From a checkpoint of a small multi-label image tagger: patch size [8, 8], 195000 training examples.
Rows from block 8, named by matrix and row number. Rows with one number belong to one attention dimension. Each number is 128 + 24 x the weight over its row's rms, rounded and kept within 0 to 255. All counts start at 0. Numbers have three digits each. After the name is the row's rms in percent of the matrix's.
# v: attention query, key and value (stacked) (model.blocks.8.attn.qkv.weight, 480x160, the v third), inputs 54-107
# proj: attention output (model.blocks.8.attn.proj.weight, 160x160, transposed), outputs 54-107
v.30 083:144147091115142103181134143101174151126087101143106141166123127127101115101081095138154128148106132085131151094162129146170096146147169139139113170093168116102135
proj.30 100:132136103137127121142099113117147118125098095115117116130167110104126145108078114136155125124128113107143164110169136133139115175120197123143081192082134117092140
v.31 093:136128158182116097121154126123137120083134149133106136117061080112147102164125100116165147163116168112100124106130142108152129117134123125153152140147150101117138
proj.31 104:138150136126098122133113122136113109109143159129106103120097113136138115136120115135153111149135182116149136138102121146127133149120111065143153136131137081109136
v.32 112:132171144118123201133120084146139173123123091105128144116132117078101126141134151123101142165130120178155081148149121139102102121123140119139121134141128119148169
proj.32 110:139132133122145143118097103130144166128137058165124155128164128129148127125121151128155131168139112131058162113147146119097146150143148128139123131140167145165106
v.33 116:121157122088148086127203120192149111152132132155122114139128114117141154143118142128145142150176121147076145124123105151120121172157151125105095110147178112138089
proj.33 119:144104117129130144133137081174117146147130141084131113133151175118148137161112118120154126143159103093110147140127157125109138139142124120136125146167161108118091
v.34 095:157122148116129152099079107091134174114096119094156121100133116123123111154132130108095124119116156091183088119131131131131140128124124136166162154094068142110148
proj.34 090:122154128091086110112103142105119087134112130154128165124123127097137121112121166134092151140125139169101096160134117149158109109102137126151117125126077137116179
v.35 111:057167104171150112179127139167115084135120128137092143156133145165185115124133145127154123134144107151123167115096163111118094125145093128097093078123149154156122
proj.35 114:100135126142130146161140118143107173115105166082100124122117107211120127150131093099151130118141154104156173146126170170161085138139115099142134157124154140126084
v.36 104:162102109167135147153072149061110161105095160109097121122136140148133077134154125132127115100108098087166109126122148090112123092091113156134138106102098124104138
proj.36 102:114107113118163132150145155085124103127127123113120136109120095135081124127145133123104114123106160155140136116107078124161086116117128132133122146106108187144161
v.37 111:184099147096150092118171102113169125098123093155142113154153112114132145131139130119157157140138156114128068141102140150155119147146131129125137159108119112148119
proj.37 114:147115113058089147133092103172110109098090129102168117099147145106140148124110151132101150129126121131116121177118153148112117115123151118167131157162096093159146
v.38 091:083091127165112132147101155076112092132133154146109152122119156134153136027147144134122097113096134161090176102121140111130113092101132109121141125144127159133140
proj.38 080:111154163187131171100156146119154135092148136131112114120125115148107142129143094122134090085114120148194106097143096126122135152111093125092157112091134136106105
v.39 119:171062150093158055115186114125155120091114118137149107128119119127135155129130117131153158142120141109142106121097128128153149153134132116112126157110111120152112
proj.39 126:130107122067102154132088116168119098096092148108151108080121154102134134140108150120117147109124105112134123168104141154122123104115134080153127130163092127151139
v.40 125:150167146115122188102079100134130163118135104100172124135139102108111128162120133126088142160127145151159074159155115144119134102128116123160154141130083122138153
proj.40 129:145148119084087114116085114127118136129153083159123145155123126115160131100119146123124151163162119167070132122129143141144155129114137124138125119135112110119147
v.41 117:069147120129153082151171155185122084146134125164083121132114149140170142131126147148168136137148096156087159122108141123111111154138113133082083092143174123152116
proj.41 117:124114116156162137155150120177117170120132163072128106114141139166115121165134100110167115107126144080140181118135150115116102132150116104112124146143172141147084
v.42 119:162077129118115077143174147108145137117141136146102110120120132124110141088124114126156125088128111103110153132154111149155138145104162147110121115140154105088082
proj.42 122:146068122138168140118164132138147095139131133089170119106163136086084121156149135131107096120094102129133136103118074087099137132124124161114113110131125156137166
v.43 135:169164130139113218143086105121131171122105106082114149121127125111109101145148147123096127139107093150159074147162130113094102098110117135146149117136102118124169
proj.43 137:130126118124163145125117102130155149126133062162124156125159120145127125130155141136128125155134130176080171115130112099118128157132122151121120127099131138152141
v.44 117:067153107171098161154093155131096127134123163115089158099120147136166114078131134141125089125124091172091164110129123108108109091110121115117118112140143141120140
proj.44 119:111140142196170150117163118106149167122163120132092123139124112156134120130179076122148077127130135130160143076168114104130135148137106155107157127099166145106082
v.45 136:135177123149095204143077084133127179123114117089123153107133107097124122141137157135092133140118101183136072148155130126085099109115131115150153121151132120151169
proj.45 141:121153126131127152129099084137134172128145064150108162136138121164148123118151128127143121165161131173095164126149158119125131142155120161120142139116123104152122
v.46 130:133123140168128198143060121091113146123117132079130138121124134132122083137132130110094122144077130127170091124128147093108114078115102132134140124110082131107170
proj.46 131:125122134115147117115118160093140125114139085170124165105118098148118122118152124123115119132124159141104156118131116131152112156107126122128114133085120171141146
v.47 115:143086170142158128093093122075136097111146120093169110117135124143117127126108119114102111144080170110142122122096109099145160099112129124138134159125069167130153
proj.47 110:161148133110094135087122156114140074104130143177113114114100120115129121097110139123129141116130141121118089153121110143159134102087099076165118078105110161103142
v.48 118:163105139085160061113181107134142116107126110147149110147118112115120171143119118129152143140159166087131108138095108139151146162156135115138137173103138120144094
proj.48 127:141133108080084119128111115170114098120108154101156105113126147100148140124085159134108162125127113118135112178103158155120141094121135086140131135158086096131139
v.49 104:139062111162139081162126163097102126112111169160108138137126148178154106080134100130156104080117115099131182129134156123135126137127112140110136120113145139087113
proj.49 107:102107130149142119148146158097120099124126190082111108110118099127091121128140128133098108095072149140190133117116087108136109128127115142105112143139092159114130
v.50 122:079119123181120180157074164105103101130148159124089137118138148150147099092131141121123102107092110154117157098123146110122117092114122122117124113140135157111150
proj.50 124:121133142192167133116164158086155137122163134139088124124126098159105129112154085115140091106116160124155121076150106114139123141124108127121128116081142161100098
v.51 111:102122117114149087102109141134108101120125140151169108124139136162125119138116106121143118127148170105084148108116105132156178138129122122132137121108118146127096
proj.51 112:135131124093095089119149156103106082132138187118127104140117130119112133117096122137124163126146150133153068156111152153176127119125137103152134117132104119086134
v.52 103:109185145097113175102140098177134138158135091109141128131133108082116143161127169121102158179164115173114102120140118146122121128151146123147115113146139116143151
proj.52 109:153152137116126137120116087161132175149139088149130150143150158131160123124135123116153126150167105115067149125138170130116137156120134139139127130130183103133109
v.53 129:093182120107123110124174123195143100143145096170133120147135108111132156121122137131166147174165123151080135131133111137125111155157138107121118117150169110173114
proj.53 124:139138128126089139144117091168111156134119125102135114138145163142170150132106108134168149132166121107117150142132179145121142137154140123128151151143142073127093
v.54 111:097121120189143128170084152118103112120119148117096146137117160186163103113121136138150112094100119130154152114095183107110102093126086140102115107106117162130147
proj.54 105:085137121135131128143139179125110126104096167119104113112109113166108116135134107110144110114100171127163154127130146155161103129130109114122140123106111186113122
v.55 103:084118122131130112119196112171145102141145090128140115135128115095125162131106133129145154162151133166086138136101088122133109131136151115118109149167156135155113
proj.55 105:160127144130120165113103089148143156127140120142139121123132139142166136153122110106173132108139105101124142149134165129084151144130103106150137125126173096131087
v.56 104:104149124095126088112146140187095119126116110159146108104154101148147135159154104130149136134195126127099142124126110153150155164171137123144121100124186118121095
proj.56 104:106128103133111085141144104148109116155148163089143120163133156132152119131104133143125153135172120140141096147118157142156124133140136148134140126174122093096130
v.57 122:180117120158095171139071121063125176101107139099138159116133117133121112116138129137077119079098120120189088135137147124122115101107113129140169158104089143108166
proj.57 126:103144133112131128130104145079137116125122102145137166144132108127107137102150130136081126142106130170139124124137106120148104109125117159125127115111063130136146
v.58 140:099184108107134112143169130203131140142110131131084129134126124123148126162145123122157143135173093125098142136141128152119113164147128146109090080148205100131083
proj.58 144:108120110154141114163135077161098171163122133098124128158145156143131117165127125126148119147133122111125174120129158118110114150163130140113148175156164091138114
v.59 078:160118142100133119130067111086134152094116176148105141173113163128170105083119127137122113092129158096182123122111175130134123129138128126146159110089081129114161
proj.59 073:111145128145089111151157144140123096098125136153112121117086116080131145066131127140074132130102157146116164122138046135094126119130135120075134155150085118105170
v.60 092:070125115134155123124146157135115060141145150147117100110134146152138125105089123127149116139132135130065182126108117083125145088093129129089133117157134166113113
proj.60 092:146140143151138107094147153111162115113182145129121083130112108147116114112099115142165142116123134118162064112123144136131156145115127095128135103090151168092113
v.61 110:126110132120162069111146157113104101137119158156145094139144125171143113125115114122145106104145161069124181121096131153150177155135140141125124123113119137116107
proj.61 108:128127112132110077123172162094116073131125205117125097139099133119119113107096146123110138083105142119144065139128095142163110109112131119131125127142129149074137
v.62 111:167120146072148064090193113147134148122135083138151098146126101119108152181134107120128154129152151080163106154123110183144134160148142139130121156123142098124092
proj.62 110:137104100069084111134102115152099106148091138110170131132132166078139131143110180125097162128119099119103121178109143129122139121132137135151103141168106089131169
v.63 112:095117114162155095148131162141105117139101159140132145140134148177144099125133116124145105091141125085163161115115157144127124144119106150118107097108139126117111
proj.63 107:091112115132141105148155164104105112142093180087124137137109113149096107138122125113107126113109149110160132143122109155164092135145117132125107155126121149123131
v.64 112:159121158107155118121123109119114175141136140143078115121128098154139150155134093108155132102138139100184130124161118117105130170158109119100146123097110133161085
proj.64 103:095134145171114133111107175102134136122165131129096124134107092123128138117141116118139104124117141128160116090161120115110115113148118127135145118133159134121118
v.65 099:099104130151117165140101191112141087117141145150123161123116106154162116065121113136166125131120102135085193110140146147148090110117154118135149079117157112093118
proj.65 095:166121094098140121118151136103121068133141137098165105128130132092130128128127165170093159138096144161172107154096085148153138123103112110136119109108096135096189
v.66 099:140147119083140094103175057126126138131137113140146116125138157091076129194127153140086147129142148136110072134103107101155140139097119147132110188128122110136136
proj.66 087:115134142128110127131089103175120145120120110198126132146110118164136132110097106095167132125173123080086143137134175143114102135144161120148124151136120127146082
v.67 102:115112125089137129110162116122137115132143108149155094160129153121063148153121127136082123141102169111124135132095126137193135134104173145133100177099076144109151
proj.67 101:099109132116093118155114136160110109145110099167123100132090137072141154134118126117155118131061120097113140132122126107076159136157157107127122148152145103136142
v.68 114:105109109149087146138141158107135147100132158106137168123097118127128117101122138105132123131124084102131172114124110128129095123097139120174105109140178069105118
proj.68 116:139149125139149137149133118133109089115105178126149117105130156141116098109117156152116139116103127125163066178091113138135093130130118103158134123110086158152143
v.69 104:143118121130121086132093142138100108124093109100163092119159139111101150154140114133089114085073141119130110140113132130139166103109153166086109171139126172111178
proj.69 105:113115138129166133134110078131134166138133083096113124141139144096085119165139147117135093147093113111117167093143109096059141138136125166104126134139141131150139
v.70 096:122100162182122097172079169156112072110105108111126119119157146165158133079133104142134109099093087135133143137132171177110137108158141141095134113132119180101156
proj.70 100:133121121112169138122156133116131159137160110065126144138142119085091129151167135130108091133097108121137123098144081085092157107118096160091107109118148137118144
v.71 099:124078144175096116142124169121135096121119107084160130123126155127105133102130118148113127121109112111141168127106127139135133089092178164111105154126138138081136
proj.71 101:141119129120175139136140109143120103130128098097177112128144152083100112155127154140104104133062107124119117141102104102079123130130106146114129139124124149162159
v.72 093:095162124111131137139119139144142065121129129137130142149113137135154145067118149146149134156143099196041112120108153137159098115134132134159153100126163132134125
proj.72 089:174114107082121112108168115132128111138122129122179149113151123132133132143166120125116134107167120121155149134130085120180120134102160168125118119115126133095151
v.73 125:104135140139150180136085160127144096124118144136096149121118112154188130074133113129165128130104122171107158115143149162109107122168127094127146043104134155120120
proj.73 120:160111139101131099111166157086142101125117110114142160133152105113116127105147115136083152141118126185160109126131098134172142118110132137143114098118111162104167
v.74 094:115123115168106160146132167110144133114137158130102182135091111139149114073106133122159142126128110120120197135148126139127085119107139122152106080133157082097116
proj.74 094:166146108122145117126152151115119066108103158101151128119144144139145107098119154158089170109128153140164093171104120185174099116114114112149112102111093155117135
v.75 077:085092128150111131169110170136134122126118140106105173152122109139155135062111124118167139145122090139086187136136134157140116114133140145160139094124192087100103
proj.75 079:165135075118163125098194130111120064147102128084182128117151130130139132142149142151082131120114139156169086161137081111150124162113106157147106126112101165106163
v.76 116:098153131126132152136105147160128065127118090122164092125147151125117144137132130157104122150097130153079079136098159121144149082113148137100143140123088172137193
proj.76 122:134092117081132105124135083137141155132150069132155137138146147087130146133139150135144127142131109138095175122129134102113181146113143144085122123139107096124125
v.77 109:121088106145093114153139150106125173111125138091111168129114129143127122111134134099129140102123070105163162129143107129097083141130137132150123114154175059100098
proj.77 106:157151126162151153139126155124099114125102158106135130122146142151093112138126141138101115108109139137139068141122097128121066112134101146149131137122124153163144
v.78 104:104170138109170165111095159160134092141134128180099112129135119146172131097116141133151146156134160180072132118116171134134141125152108102126136052117139174155128
proj.78 099:144124118088091102110130137099121124132136100138143151119129117108155142131137115119110175141149144160140149123140129133201161140098132130127099110116134121080129
v.79 080:153123137107166115130129066130121199111138150127127132111120129118114108173125117096116134110137117069164137120133131101099153155161094134125122121139144113138099
proj.79 070:110157139179139114107089136110123147131129156139115123145118143160135115149117109106111139122171163138119103125131155126123105124142089128156160144124163181180116
v.80 082:131137157130141132119080159157108061136118121128139070122142140143167139107147093156155105102111127147140131155142169128111154138152139119088120116136102192141137
proj.80 083:105095146111153130132123132100144148134183069089120140144142131079080119155118141142145123158115113139127157070131103093124172114118126136113127123144151138136126
v.81 093:141162134064166122121111089141095130146093143144110103113130140136157121144121148119154124134140163175121085128146119136125146139148093105111124120131111178168146
proj.81 086:110108148119098114105107118129143181127146114149109172125143114178133131132151131106160105117167126169124155074154155126166129148106125131140134125128161140121091
v.82 098:110115108147085142151141165121136140133149127096156174131101131114139109072127139136132143135121095105093136136103125134132105107081140138161114125136182057097126
proj.82 092:158140119134179153128137115148116099126118169132151110119138160161113116117102153141125128130128117129153077178112127126147099138122114093131141131123103139133150
v.83 104:093135113139119151135093190151131053135128120123147124134131159138122151076112136156104143153108127161077134139104141137160113090110173142135130111130130156109166
proj.83 091:144076116063136112114139104133110097146116095129167121125128139056131144127141135146123138143103104154122142141122090120130160135108140129089101135134083108111176
v.84 105:140149147086157141099148091122118176136147142171110120110120126138132109151129152114137126143181149141133118134143116117117130148158082074143136092113111145165110
proj.84 108:110132144149083111112119166113120143138130143166084128116109121163155128121107107108126173107178151146115128115143153156173128110115123109140138124141140134104089
v.85 101:109172137153128139139083126128134123140110124152087176131119113136191107066129123133149133138132116163100125137140142155081100126172098094128170073138159130144115
proj.85 098:161122110115130125118159124094145148134123143090149155115159105167133110122161104123107137116154142166160120124143109141185101109099138178131114116129114134096117
v.86 120:128124156170132150155073172143128092129123128120106146138127117170184146082145098152159116117088104141151181110161167157104137146176136133096132065101140153109118
proj.86 123:139111132117161139122159148100150097137134113080141126140130104077092144158158131139077122139073132160174126103134069108132155102123117144133112097114135167122155
v.87 086:120107112165086139137129147113121113108127114088181145130147158091071117152137141148072132114101111126125117115108114118152109101070145153138112175170116133104182
proj.87 094:114125128118175143148108120158134142123102122115147113145162168108094129125120115145144121141094118096120151158105147108074114125146143138104134134119094111151146
v.88 119:109158115144124168142094187121144082128132109141142156127122141131156127053120153142122129149129117186077149139119141144138105096111132116153148074125146140122132
proj.88 114:173113116077120112128156119120121098136115126115169154124144129111121131126148142140080162127144113163151117162122087141178141140099132133127103105120082141106160
v.89 092:152065121191096101148118134092104182108123151079138147113129104133128117141143109101120114104109089079204125123159104118104124124105137135112136153142147113108107
proj.89 093:123146127175160146123127127139114130151137179094133125132138132135088120121126148133110104132109129114133113137123128123102101113148086140113156138116109153157121
v.90 104:105150119158110131152086169140116066129110101108174123135158149133115129100126144168084118149081116176098096124094136146148126081095142147138144143140121167107184
proj.90 103:128081116074152124131121098125129137126115077113161147118139147101091148127153147119138120131110109136103176131111095110109150162113153162105117128134116098139150
v.91 074:088138119167094114153127135136129106107121104156116138122145117129151120079124128125145148155137121147089092138155135153129115129121101118142157136156167124125126
proj.91 073:168118089099157082108165121101122136133119168094136170113177125157087127126161126121086092116167118130162133124138112115178119122098160148119107130121107109076116
v.92 101:144142132111141101121097089130106129131103094139135100111147148116105149187142108142091152103115147124152064126118123122134156128145137134095131178126075171145164
proj.92 105:098103156137134146131105113130132200120142077111116131141146136124113151133146111109174085135117135102107184090155152101068142117143148155111132136139151101140119
v.93 096:141073136155109112138129132101140158124128141128082164121089105157131123129131105117126156121129116098177196127176117148098108165157130104116135097124159071112089
proj.93 091:126140134164141145142156185121126078120128166105129113152112108107118122117123123137090120131079143134168077141128082138126098104143110116155145118109126149118137
v.94 099:165110140110151090147126101137109184124128135133089145131145113134149117147147091098147126093130126087187127132158124126101133165177098118102144120120126119144116
proj.94 090:119137153180135148129122141088157136138145141099104147123132104156115128132143118116132105115137157125141120099158131110104097095161099145155129114132164170155085
v.95 089:133080133152139112167118154133127122132137120106117149107103108141155136064110118136148121143119083086127200115151138153131133135149149133120128103161201095093090
proj.95 090:172168115143152129112179129119120055156148152113152141136135116078114116153119128141061142117090127150143090141137070116143125125131105149127099151118134164106160
v.96 084:148098148156072143123109121105103156111122119107163153140145137146122138116115126118088133117114134128183118139140096143147117156135139094169145118113114146106173
proj.96 075:116099103118129128151149101112122149184131117108138139148110143071113124139125123123115083113052142123143177130105126136112128168154124140144131135135158114135146
v.97 100:100139152083096133134143103157148148158134083095114129096145135082122123126158154123115133153152106165104159161132147147116134140154125115138138156196182137137111
proj.97 091:165164125179153126114130130113122147160171200065135135139169119114110095145132112138101112082116116079157095094140080118116129116117116146118126132142173164109092
v.98 104:127108112131127134170098136111103136122119235152122143128128128177150125115092115122139097068115142099136172106121181109115114136095132117176118111106105147126127
proj.98 100:109143107090142100159137160122130082120101081136146142125113122109109121133128173144148147185098130144111141165089109114131104165122139137172115108114119103159193
v.99 105:156114164147090154094094100095135169113123095115153160119118130108116136128136088136112149130089121123125067158135124147113134115159120119138149143115106097121148
proj.99 086:127091120121147134138162066178128149102151121104129098129115150107140146140119128133158103113110124089159160110124138119085166141160138138081145158146138104153102
v.100 110:152137135110109136118128127125135134136142113078161123082128130056074148169150139115113152124114134105106123130135117108115142109094147128115129146205169103158113
proj.100 111:148192125121161175125146138130141136130154158099120154153149092153133118114136111157127120123195127135106102127173163106153189108140132158118102112122119131092083
v.101 117:151150116079144113079131091126126131135126093113162108124128139082098118168138153140071152157120156100118081110128095109119153097152138116130123156154134147152152
proj.101 114:127171126127126166146124111138104158143117170105114140152154124186156113116129117126142116116201122144103109138155207142186117128157126148164129141129110114113094
v.102 090:116124171124082131133114129096139195124141133133106158115121117129137129101130080098108150092123111125150125177156149139126140160140117111155125153123160074094095
proj.102 085:144145123147162120119168093115148081150140118113131097134110134065109130123117142128137118144088142103187138107119097126100177153123112133074140109107184137145149
v.103 115:139118118141154111146128149097097086123130169176149111168117110138141117135112096130127099115110160090181099085127106101129131080120121147122132120090089139121145
proj.103 117:112137143089084137114095133147119114117103090175116129116106136162174143125132125100156171165180129183086151152131178153182135147133127115141133130132102102141116
v.104 089:119152120134158099128160144183110090130139104122104077119114125106153146144151137128149140145166161152103159132135108137145116131145126136105128141177121137157117
proj.104 084:102160132202094137121097156119130148103135157101102109106142109167107123119120090119133141095143135141105086128165101154146102099103146093131116113142135149099109
v.105 108:105125130129089128171135138151142151139140103121090143083148138124143148103125144128151133127164067181090196174130167164128126163109133118115123117149190101149092
proj.105 110:144096116176163107102128143088154101142149141101163137136147115098065130140148128147102111098087115095165108089124052105078141101115132132114096128134147176115148
v.106 106:119120099145143145151124165158139111140127170146134124103133150169131135107130137134151096105145097149135195114110145123136101122086139143127092073108146129124097
proj.106 098:127118113110132120104147145104137125126115095153143158136137119106107121119132138126085138135074121154133115134131116104126135118113118159127112113135102147120160
v.107 091:146138160138113125104133095099162149129121078124127133157133109097122123145149129114102163148113146139128043133128121132133129122155129132125146164125120114140153
proj.107 080:146118132148137148140162077159093164143130162113129100141140132152165139136125109102145080099144156102119134132139128141109131148143134148133146161149146101150086
v.108 102:140076160150114135119140159121125133104139183142123134154088101135105123102133071126126142078108133065156143144149113132138113137113110128137098139098088069104102
proj.108 101:085173156101139126132160119152144103084140079147121119125090115081125149115143131130142126172106144148160141136097133137122154145118136135108166107115171112171133
v.109 107:152147102157150164130119119135120083107121137118166106116155108136110132142142151150111105130109133127167099110117100091124105109100136134122136092102100172169179
proj.109 107:124104125097121152150096161122130169138117104139145155148130129169162131138123130139144126134121116150080149163154181129160105118163133154167125144121067113126140
v.110 115:093106099144141134159109134142093138148125203139097139117121142178151137107122116098150079072133100126112197122109178139138124136112125129134111137133152129132097
proj.110 113:136165117112152116118159180106147062118121107135154165124128116113102120111123141156106146163100126144142089147099107105134112134101119122137117084122094150143180
v.111 128:163136145129097138105114101110140154113131077095145144124123117097133133128136124144088164141096121139134070164149105137121133131155125112147152156132117107118158
proj.111 116:120093127137135141150136081180112156131153146096116094136100156108135129153117127119172107109121128091121152112133130115083151139152124126104127173157158119125100
v.112 123:162133157126087142098122097109151154095113064102145143133140123072111144135135139141082166165119119133121068164135083134122121134152131122154159131116119111133152
proj.112 122:131081132123139141135142085152123177149146151102131123145131145122139133154137128127135077107122112091133152109144137110078148130164140155115154172168147098131094
v.113 126:108153135094107111115143118187137144139126097104116119095147133090129128133153159129124155159162120165104147176116149157122119172165131116107148147173154118174132
proj.113 122:139128108191147135134115132117132154124160189044125120120152133159091104140117111146139097091112116075143099106133089095089101084132137117145139119144147160113110
v.114 100:117115110139149140133110138087108127139137190154125141115126138158145117120109135099124097087119126092114153085115158107130163113105129124143100117114112148108124
proj.114 091:138140113078126111127141134121127092129101091180137145126122131129131136129114148138126166167152108174095130159113167117167137153101104129156089092123089139148135
v.115 112:087135082096171093141180126180125100145140131140097093133126139138116122129131156132158121130177128147095213118103142134132134148132138139101108110159181150142084
proj.115 107:139155133156141137132124195087155117129122160113113156113153093164081107121156136128093127088147124143141091112142109125154098091126111115168108103107125188126152
v.116 074:124091121149104129124117145100092138135135197146146155138120116175122130100112103115130087108103120087176161136132132101121160118121136132148129156094124145083113
proj.116 069:117160112069107115134161161131127106144129094155125124125097103107109159137124131131125181187102141150152163105091141145156162163139115163115122123134124106111116
v.117 117:105137103115183108151173168190138089147122133151098098133113140133108123132136144141180112144166128130108169102110127144136127137130142161106102110152169129159094
proj.117 107:130157138162117135128135176102140120113127133131113148116165092155103124095155107123096138116154141142136075143132098134153109080090137115148146102086116127122146
v.118 106:076149100113152115158163137184124110149148131113092101114125134119127131134135156117147112138179101180099210124117130116122150159127125131096114115187164171154086
proj.118 097:134136115170129122124104170094133105142139159095111155125144091146082099114127127140096151100136138138125079123135083119170121070096090115146108105107120199080145
v.119 107:109125171146061149151133148146140142146123123107121152087138133143147152096129124109150124112152094162101183178120165157120115151125120112133138127161149101145110
proj.119 106:152107103162146098104126134107144109109141149096141097111116120079077138137148150150091121106062127086192120101131027113091151097088138114098125111131157155089157
v.120 126:144114127159104152128071122059106150120119201143139165116123126158150110116118100110127102085075123111140111114144161098105137107122120113162144149092092140103134
proj.120 131:129139112067131108126140106162137094123106078163142121122110152109157128135075166134156152183131108145122147156107153138147150163107132117134108115131121092140125
v.121 114:163119135139101150100078106068134154118125154142150164138130114122127104131119109116089140110085148113139053120140127110118156104136111107161161153093084133104152
proj.121 115:119118125098144129150126089185110128137126112141135098141104164101158131151095136118165131164132128131100166162108184141118159179148135123120116138151143090134121
v.122 089:119116118139175116145146158118110109132130179144130116138106127172143134123125109124161079103128132083151188094111131114132133128096124131129138083104097136108105
proj.122 076:099175123097124098124127169149125108113124093189122130136104136114116129109120122126134162178136137162117132126106151120144134159118120114126131095115125108121146
v.123 100:102125107144181113155140154152117087124123171136135102134123138154135106121136142141132085117135126120144178081102123111128142115093143143121100072123121163129113
proj.123 094:104135127112109117127107172105123131138118103167127153121119126152124140112133119119122164150148131181109118152116133132175111109104090120148115112122086121118148
v.124 094:088137125117135097160176137175129106133142122123108112112117138131143154100109137128181106138167135157103200139117143143147097168123142120107110129162182115148082
proj.124 090:134130141174119095109103170098144076101134163085119130118133092136101113111152099141100136119127142111158080104109064125131140081105129118125128119109148187109159
v.125 120:102155118117160110133188134185126098121147093124105100139133116109107124143146145139153148168166125149100161149113095148139111147154130155079098134167144113157107
proj.125 116:116153150198111141136114162109128135112150176120081124111132098162104126105134089126129139088148148126148098090163093160134091079125134121132164146114150138093105
v.126 109:155113116148127158143063112073113163115133167144137166129131135124134107132126114125083110093072110087142090117154145100106161097128115116165118151101112130097130
proj.126 103:133163131094130113135130078171139126135116104162128134127119163111160145126073152131151152164138092146114145146102173140135139168143125122106124135145116105134105
v.127 115:128150145108082133116108099112121150152138094093130138089141125083104153165140156126104156126134120139064107163133149134120150126138124108114143163186147110169130
proj.127 117:169159128139155155111147121138155131129166179077145113117146110154138126144118126157140113111183107097138089125152101099143164114128127141131110125140140130105083
v.128 093:152123121138148135124087121125125178118142123174088134126098152138121110093128121105196130119122119084104146134123137129116121108144124135108122091119151082127104
proj.128 090:133157111114084150100117145143133108045117149150115102100132134098135114087120150138124138098158116141111126131148139161104114131110106084115169137141132124125102
v.129 109:131111153120148129133126162132137113156134130175070134153121135137106137109099103101180140153108129100102139114122141134127118098120128142103081153103149061128112
proj.129 108:166162159107097160103160124151151114040116116127142084101167128090140156105171091120119098089168113129122120132176093151121133120102155142116152146120129145115105
v.130 076:108117144115138101132129170139127113130134136172117110143096145132113131117114093115185153154117144111076135095110122143155140116120134126089089117115158105126091
proj.130 073:118182135135092161137107123163144100043120132130113078089141139098141126089139099131108161120174140128119129154146131161151151104131134094108149111136130141107111
v.131 074:144175127134130159126122125159146155066120123132146098123129121109154120143167119156132116139156118155134084147141126126106148147137164129138136086098140126147140
proj.131 068:062053112139163096141103185099116135140141148116107097098098129182163120095095132124105098146099135141125116142116164102121071126135108106156153125114056139130163
v.132 113:112151106142091142092133108129117141123129126115163140117144128114156123115141145146081116098151119143164153168147107156124151158123121103140182101148105169131141
proj.132 114:127114097119152079138101133115107129195138130131133150167091159118110134146076158128135184173110129155117125146075147104137126138143102141137105134136127106150152
v.133 082:166162145128122115080135104123128090147121137101150137112159107126140127129125138112063155143150128129139155146153117118116170149125111103132163114138118218121123
proj.133 073:162135148152182126132131113128105148232144132129149159163131158130134146167104119091117148176133131132170115138108132109172144136117118162152094125125136153119140
v.134 120:153163130103128134119137105121125087130111138112141117097145137110155131160163148126078133141145134154132146137124116122123167169144128103139145117135124218164134
proj.134 106:121128136160149095175118129110087153238121140119129184172104133168125122140070131077115130161114141130134118148105130125143100125143143177172102136165101121133156
v.135 088:122088121167111119059179115142130143118167113149151109144121108101081113134107133128101150110136122056124141156146078138164124137137120109116109139111119102095119
proj.135 085:139116124123119121110083101122147085085139101151122098106086148105156109118122112141124154112101128156172118126111158139144196112125109087110124133133132160118101
v.136 079:136153134135108138102081141114114153113125145132126118111137139117182101106188153140114096086150116160111085133142117166133136128139136109115178068120128173131143
proj.136 069:065112112140125109133113138114124151158139133167094125122115161131122114102097146114129152199109127159131135149081139139126068185126113123105140118140088083155196
v.137 120:100100118158120130147123155123137159112134118139121118175104127141098137098085114135176126111118116123130116107137128134117095079114124158129090145112127043102119
proj.137 111:141118108101120161105137116129178104031122111128124082095156121090123120109191120173117107109118095125104144116159121127104147136110114110083133108105125129131108
v.138 070:145159148116177142158117141163132119120085096109115162129153116136165137156145133101150112143117136162134093115107148092100133132135126138140145131097118169167126
proj.138 069:136095149176183099121153128143110190158150153113109128118135136196153123137134129103162090129126125106123111157136128110129098138115142136159127088120143141109140
v.139 090:119140094124123145140125110122145119123114142094167122086142124123161112147193152146109095110125127189132136135130156117133134156139134124146174102147143196137138
proj.139 084:090142099134152099140143127113103165222142131115101186153106140165092123172093135151135123145099147115138131105116138097143095144152120154181113137156139115139116
v.140 100:119120113161092150099154111114107122120144139102162137122164116112099129117094138133067106078171116129171138163143089126134134165107124113137164127146097125132141
proj.140 099:153105125110153084133150083116137124188162081117162151150114144111117150159127151135116167180071121164111120124102131084123153127136124142129101138116140132167154
v.141 079:161134136094137144160055142112129153137100171186107166105076136159183160112135114139168115130133126131101118146117199115085093126133122099152122117113133123138116
proj.141 075:139147127177141109165141092140093151107114138144131172130155126115109113116170124121113076103151116145130113116140104141076090141140132169110145134124132098130140
v.142 066:145145149112156120076137122109158129159132127181111136131119120133107112117153073126083157132134160101168138145117093127136135147166115125163119155121100135096135
proj.142 060:132128125120096143133113133150120102120119127111156109174115154087135136111126091121111131121130088167161106130125055135140182139115146144090148134167161150078141